A small image FSQ autoencoder, trained from scratch.
Model: 64-pixel images, encoder activation mish, encoder patch size 8, encoder depths [8], decoder activation relu.
Data: trained on dead-leaves pictures: piles of overlapping shapes, 72500 training examples, 26.0 epochs.
Rows from block 7 of the encoder of a small image FSQ autoencoder, named by matrix and row number. Each number is 200 + 40 x the weight over its row's rms, rounded and kept within 0 to 999. All counts start at 0.
After each channel's rows are labels from the 100 images, of 14976, where the channel reaches its highest value: "responds to" is what is common among them. Only what is clearly more common there than usual is listed. The data: dead-leaves pictures: piles of overlapping shapes. In brackets: how many of the 100.
# pw: pointwise conv (encoder.blocks.7.pw.weight, 384x384x1x1), inputs 77-153

pw.133,203,240,139,201,187,200,202,246,202,181,200,274,166,217,226,211,381,213,216,206,214,218,278,183,194,188,172,188,210,180,169,330,187,187,203,214,164,173,220,273,191,118,189,124,214,236,363,194,197,193,215,190,182,277,224,244,230,192,216,197,167,191,166,181,175,209,297,207,220,324,389,227,175,235,279,193,177
responds to: dark (99); shaded (76)

pw.113,0,213,197,193,202,187,153,197,184,231,220,192,199,204,202,205,195,201,244,97,292,209,223,203,191,187,180,150,195,220,242,211,196,144,202,347,195,173,201,210,228,188,221,210,181,201,235,163,201,203,203,207,176,189,151,209,203,209,187,198,0,210,185,191,190,208,199,149,178,222,202,194,208,195,225,197,204
responds to: vivid (40)

pw.62,119,192,166,190,197,208,231,193,181,207,173,211,203,211,216,196,175,185,149,206,183,191,222,199,184,237,198,178,201,226,175,204,199,152,193,251,184,226,160,182,215,205,198,220,207,183,151,211,202,193,175,189,216,191,184,195,216,187,191,192,133,213,193,212,191,218,220,150,238,218,182,228,218,200,204,229,182
responds to: grey (41)

pw.376,201,199,108,151,174,219,206,219,161,220,212,317,195,169,209,181,158,197,218,175,216,181,173,280,163,250,210,187,193,184,129,127,166,239,195,201,222,207,203,157,224,197,250,186,202,226,338,227,206,218,205,140,172,198,227,244,236,207,210,197,184,206,204,202,227,259,286,172,213,382,201,165,156,253,201,183,201
responds to: dark (100); shaded (79)

pw.210,217,208,209,183,192,180,232,213,255,215,188,261,217,205,206,229,207,188,189,237,196,210,204,231,256,161,179,189,225,116,216,213,161,217,188,177,183,168,210,194,250,154,231,175,197,203,8,198,213,252,177,203,176,200,268,200,216,202,260,221,184,201,224,179,208,242,361,219,274,260,218,281,209,216,161,242,201
responds to: dark (99)

pw.334,245,182,192,139,228,219,202,206,184,179,198,199,163,208,210,110,190,256,189,201,190,209,200,211,201,191,194,59,203,206,152,213,170,182,207,212,195,182,210,198,194,226,210,185,212,201,167,233,185,219,193,71,231,193,215,184,221,209,195,210,218,201,202,192,200,202,154,196,200,189,193,187,218,222,207,169,113
responds to: vivid (36)

pw.206,193,273,194,197,195,177,196,280,211,200,199,190,202,214,194,194,27,197,197,226,208,194,191,207,198,210,195,196,198,188,178,171,216,189,192,152,200,200,202,180,177,223,190,184,238,213,159,160,195,208,180,225,188,211,167,137,197,200,199,199,180,183,199,204,195,194,175,205,197,178,288,197,206,193,177,197,201
responds to: pastel (38)

pw.381,170,171,202,195,221,153,168,209,170,205,213,265,231,233,190,171,145,190,184,227,190,196,179,188,190,230,189,223,159,167,196,230,168,181,239,216,222,169,200,301,219,201,175,246,227,217,295,156,177,199,180,217,149,181,207,224,179,149,171,205,147,212,200,207,185,224,359,174,233,262,191,261,206,157,133,154,169
responds to: dark (94); textured (74); large pieces (67)

pw.341,187,204,159,204,205,213,194,242,205,203,202,207,182,185,208,203,0,200,197,170,194,233,217,207,203,217,213,188,192,203,208,158,205,190,204,234,200,194,194,225,214,183,198,223,191,183,276,216,204,203,189,157,201,259,209,214,229,193,208,189,213,208,225,224,222,210,181,194,199,190,277,180,200,26,184,201,207
responds to: grey (48)

pw.282,107,208,197,202,196,205,193,199,186,233,202,177,204,187,200,198,191,196,187,192,196,247,198,201,214,191,188,188,177,200,159,114,203,195,138,250,229,168,182,183,262,189,208,230,194,210,273,214,204,171,197,111,181,200,177,199,189,254,294,176,302,201,184,205,175,216,196,192,199,231,194,209,234,192,200,154,195
responds to: vivid (34)

pw.165,169,216,196,184,241,225,209,198,178,253,202,251,210,220,186,185,219,215,272,213,226,263,241,159,187,215,185,210,193,197,171,194,191,256,171,282,203,117,209,259,262,187,208,182,203,226,329,161,199,197,192,107,197,181,164,160,236,237,255,223,187,171,180,252,178,296,295,230,218,286,195,197,250,224,228,180,150
responds to: dark (99); shaded (76)

pw.86,160,193,175,182,176,159,202,176,215,191,186,224,243,201,264,182,152,214,219,135,148,265,163,187,163,206,217,213,243,171,207,252,169,193,212,213,197,174,192,294,156,219,191,192,196,232,305,144,181,212,175,178,175,165,199,175,181,228,193,205,166,209,117,176,209,202,354,201,257,307,199,216,210,178,239,180,238
responds to: dark (94); textured (75); large pieces (67)

pw.230,205,188,187,207,208,196,195,205,168,209,189,226,193,215,213,210,184,170,205,195,198,198,188,154,263,206,208,222,211,192,220,208,194,190,160,172,179,181,184,156,195,231,201,189,223,207,204,198,201,187,197,206,196,198,165,196,199,177,194,189,194,190,205,203,210,178,218,207,224,216,206,240,194,204,218,205,229
responds to: grey (44)

pw.323,163,200,194,189,194,206,192,202,202,243,230,204,195,201,199,202,190,196,189,189,146,201,199,201,197,134,199,195,189,205,211,186,199,200,203,237,208,203,242,205,208,194,210,208,199,205,225,161,195,200,199,119,199,198,192,201,200,203,196,198,185,199,205,197,203,192,187,220,115,175,192,200,200,209,206,207,194
responds to: vivid (38)

pw.15,138,193,204,204,203,185,182,180,221,205,199,269,162,188,216,202,187,166,156,220,176,170,187,170,167,197,183,195,141,178,239,228,195,219,227,166,202,232,218,188,198,189,174,129,208,184,171,248,205,199,216,240,199,191,205,177,203,232,204,192,183,211,124,227,241,290,204,173,228,274,241,302,234,189,164,127,123
responds to: dark (100); shaded (78)

pw.328,182,156,195,196,192,209,201,82,191,204,203,201,190,195,215,199,394,203,204,201,194,164,217,194,206,213,204,203,202,208,193,185,201,191,201,241,227,189,187,182,224,211,200,211,187,211,212,212,202,205,208,198,183,101,207,255,211,209,203,200,226,194,197,137,200,188,207,193,195,169,429,200,202,180,211,193,194
responds to: grey (46)

pw.188,179,229,187,195,184,200,199,181,193,202,203,207,196,204,211,201,377,201,201,195,194,170,220,200,200,216,195,186,200,208,211,175,219,195,200,260,231,210,190,206,227,203,202,194,209,216,331,201,202,208,204,44,173,253,194,309,200,208,198,199,220,193,192,203,194,182,190,195,193,179,389,197,211,221,216,191,193
responds to: cool (34)

pw.178,200,198,168,255,187,149,198,269,209,205,137,179,190,242,212,200,158,164,165,302,166,229,184,208,209,238,214,149,165,187,186,237,212,233,166,204,195,112,227,261,226,210,187,181,204,171,294,197,219,186,178,250,194,187,222,191,205,236,236,224,247,179,107,154,206,227,197,196,153,254,240,212,227,196,171,189,148
responds to: dark (100); shaded (78)

pw.107,204,236,212,132,214,226,230,243,222,190,196,236,203,222,185,201,184,190,220,191,206,155,232,156,169,188,190,212,223,199,176,359,136,193,207,219,160,170,194,266,205,180,219,203,215,199,397,195,185,212,254,201,182,191,221,184,217,194,224,214,216,200,137,209,174,183,286,229,221,296,183,201,121,236,160,208,304
responds to: dark (99)

pw.248,192,219,231,196,215,183,205,182,231,205,235,249,229,259,182,265,226,162,223,238,241,236,185,203,199,195,173,216,204,206,249,330,175,312,183,140,201,256,220,237,217,180,173,185,189,205,189,165,211,164,214,286,174,224,218,183,241,209,160,201,209,176,202,185,186,288,221,224,243,244,175,218,185,170,162,188,311
responds to: dark (100); shaded (79)

pw.160,203,237,188,191,188,201,181,196,198,204,207,187,196,239,190,211,299,200,209,150,209,198,191,209,186,204,179,165,207,225,238,255,202,200,200,238,215,199,208,216,237,180,181,207,195,210,206,208,199,195,192,76,200,190,190,282,193,204,189,196,208,217,197,179,164,166,166,193,187,162,193,207,217,185,214,198,203
responds to: textured (71); dark (66)

pw.102,228,197,238,219,230,208,185,239,198,177,207,275,202,186,216,200,230,185,192,222,236,230,231,171,228,172,175,231,146,155,233,312,183,219,239,127,157,107,243,241,233,214,202,219,226,206,353,208,174,260,155,307,160,294,228,204,150,108,187,205,200,232,151,217,232,241,241,188,202,307,203,202,176,236,161,193,154
responds to: dark (99); shaded (76)

pw.161,210,130,192,202,210,231,191,128,217,210,196,215,208,221,201,188,279,190,214,174,200,232,200,191,222,191,178,192,224,174,239,248,177,192,196,195,203,231,201,307,198,95,156,209,154,162,327,200,190,182,167,234,207,212,252,165,183,214,205,196,198,195,189,146,223,134,284,176,205,304,148,186,191,230,186,177,192
responds to: dark (99)

pw.315,233,177,215,202,223,195,204,180,212,215,197,219,206,197,192,197,576,204,202,159,195,217,188,195,196,187,182,196,205,199,213,209,193,230,195,173,190,185,208,201,176,183,205,190,202,186,160,172,196,182,188,226,197,183,221,310,197,182,207,205,181,214,183,208,185,226,183,209,209,213,208,203,204,221,199,233,195
responds to: grey (47)

pw.293,121,219,195,237,201,216,173,207,213,198,180,197,217,166,237,166,179,151,271,174,185,196,196,254,202,213,222,182,194,216,205,85,171,104,150,214,209,220,221,282,218,168,185,243,175,179,322,188,212,231,232,213,154,198,214,193,214,222,259,199,198,240,178,179,206,117,326,220,188,265,186,202,175,246,226,202,205
responds to: dark (94); textured (75); large pieces (66)

pw.127,202,215,159,126,179,204,139,208,180,200,238,100,227,205,208,157,143,209,226,180,224,187,248,212,197,171,178,190,184,186,178,205,152,175,143,245,197,218,164,367,221,153,205,195,189,156,336,224,200,247,165,165,198,232,177,214,215,193,234,187,233,233,276,190,207,144,447,209,156,255,205,175,254,257,222,192,195
responds to: dark (96); textured (66)

pw.14,254,241,161,231,243,164,179,213,143,194,197,208,194,195,236,210,192,198,220,193,178,234,226,254,173,212,190,191,194,187,186,450,136,193,346,237,199,226,196,315,192,229,149,221,153,211,305,174,208,184,167,137,176,226,214,227,198,188,176,222,202,167,182,220,207,253,330,214,216,356,192,184,204,199,242,178,164
responds to: dark (98)

pw.220,246,219,171,213,258,162,230,177,198,212,202,266,253,180,148,195,174,183,228,159,194,162,232,184,217,137,234,211,215,191,188,248,200,206,232,236,191,164,234,224,229,199,196,177,154,187,383,200,206,205,240,140,206,234,233,199,194,204,176,224,154,164,185,176,253,196,267,195,208,478,190,152,239,231,198,244,182
responds to: dark (99)

pw.209,190,203,224,194,188,198,275,202,209,231,250,195,181,189,189,186,204,204,273,182,295,204,208,209,198,302,191,191,194,206,201,210,192,183,198,203,198,201,241,214,199,211,199,214,203,203,199,190,196,196,206,195,186,202,199,196,200,215,208,192,225,188,201,199,195,201,188,277,257,158,194,188,192,197,203,203,196
responds to: grey (43)

pw.90,140,203,191,195,207,203,201,197,191,217,204,222,242,190,204,196,195,205,205,194,190,199,191,212,213,202,197,189,203,204,191,184,188,177,250,224,216,186,191,202,221,198,211,206,192,204,277,213,203,192,201,98,202,197,186,198,192,218,90,201,253,203,180,201,209,180,194,200,199,203,194,192,212,212,205,161,219
responds to: grey (46)

pw.70,186,233,186,193,190,202,198,251,197,202,202,188,192,203,208,200,253,201,200,210,197,179,203,199,205,211,198,196,198,198,197,190,211,190,197,214,218,198,189,185,210,217,193,205,201,210,240,186,203,207,206,133,186,145,197,217,200,204,199,199,200,190,195,234,201,177,194,197,196,184,333,194,203,193,197,188,196
responds to: grey (49)

pw.59,208,171,191,195,212,218,205,98,191,186,200,189,193,208,197,205,156,212,194,160,208,214,132,204,198,203,207,245,196,201,174,154,190,290,204,155,179,183,192,190,196,265,212,286,196,209,52,179,200,200,226,367,204,278,212,258,196,186,188,216,188,190,167,149,216,180,241,204,198,81,317,208,165,249,186,171,222
responds to: vivid (34)

pw.333,133,183,196,192,187,208,198,197,204,201,207,210,185,211,199,286,189,209,200,200,199,170,205,207,198,213,202,95,199,206,237,211,191,200,196,258,211,202,205,178,217,204,200,210,204,213,237,165,187,201,186,61,197,188,187,197,209,236,198,213,259,196,208,201,193,214,200,194,194,202,198,199,222,217,215,186,133
responds to: vivid (37)

pw.44,185,213,203,198,193,198,195,208,195,194,202,201,196,204,197,200,125,198,202,182,201,182,217,200,202,205,197,201,197,204,210,191,201,168,203,220,203,206,197,196,219,201,199,199,203,214,277,216,203,208,201,102,203,113,195,226,200,211,193,194,213,194,200,196,206,179,204,197,193,150,180,197,201,201,205,185,205
responds to: grey (40)

pw.41,155,161,233,219,187,211,183,194,230,198,167,229,174,224,198,191,254,227,159,171,248,207,197,210,186,189,234,199,187,218,180,267,205,216,171,209,189,184,216,208,249,146,193,251,181,192,261,159,210,206,219,170,201,203,174,170,150,260,198,199,166,201,125,262,170,235,197,197,163,227,183,181,275,206,218,260,175
responds to: dark (100); shaded (78)

pw.321,149,147,165,225,193,158,196,162,172,190,188,258,200,185,235,111,166,206,235,184,220,232,195,222,178,230,202,219,189,188,153,264,191,133,233,195,192,143,203,367,202,225,190,233,148,193,396,193,185,188,185,214,201,210,199,163,183,191,190,208,216,211,171,217,208,153,385,218,214,284,245,206,181,202,198,234,186
responds to: dark (94); textured (75); large pieces (67)

pw.149,195,188,129,227,185,223,224,206,208,181,109,199,175,182,238,259,62,210,198,248,189,208,184,215,203,202,227,231,215,213,191,153,195,180,210,149,180,197,176,178,198,178,223,234,153,172,78,168,230,199,211,257,211,303,225,153,238,195,201,199,226,181,157,223,182,209,138,220,222,224,424,196,197,125,161,238,203
responds to: grey (46)

pw.22,202,205,216,204,207,213,200,191,188,206,192,197,196,198,217,198,208,195,217,218,199,210,203,194,236,221,205,229,192,218,194,219,198,186,243,207,222,205,194,207,208,204,201,192,215,216,260,199,201,196,212,248,193,208,182,209,205,205,220,215,190,183,170,196,203,213,207,193,196,184,209,196,184,206,191,196,230
responds to: textured (70); dark (56)

pw.260,207,225,164,192,172,141,177,216,199,186,217,261,190,242,167,243,226,181,217,228,184,229,189,176,180,198,181,199,200,211,170,352,193,246,211,223,140,234,255,324,182,161,177,206,185,157,236,192,227,192,218,216,217,188,231,190,143,171,172,193,201,233,177,180,181,189,289,152,206,403,223,177,204,188,178,215,169
responds to: dark (99)

pw.105,103,199,174,180,177,202,168,198,198,273,141,212,187,199,198,195,179,195,200,180,165,201,205,204,187,296,195,171,182,219,224,188,198,169,198,281,201,190,234,206,217,207,213,227,201,200,317,153,193,192,196,0,209,194,180,198,210,206,196,186,146,199,210,201,195,207,179,223,277,168,178,204,206,217,212,228,188
responds to: vivid (38)

pw.360,184,220,138,101,217,235,193,170,206,166,221,312,171,238,246,194,222,201,224,222,196,161,171,153,196,190,187,225,158,147,199,312,151,184,200,172,214,206,181,176,186,164,248,270,199,199,419,233,251,186,207,242,221,156,230,205,178,174,208,205,228,198,223,226,187,247,150,211,216,315,208,232,197,171,166,181,138
responds to: dark (99); shaded (76)

pw.119,203,204,163,211,191,196,202,198,206,212,200,200,198,194,199,200,205,202,198,190,200,186,197,205,211,197,202,202,197,201,161,183,201,192,123,201,204,209,203,208,204,197,206,203,199,197,178,203,204,208,205,232,194,202,206,205,197,209,183,197,209,192,199,199,193,215,174,202,199,208,199,210,200,197,204,196,220
responds to: pastel (33)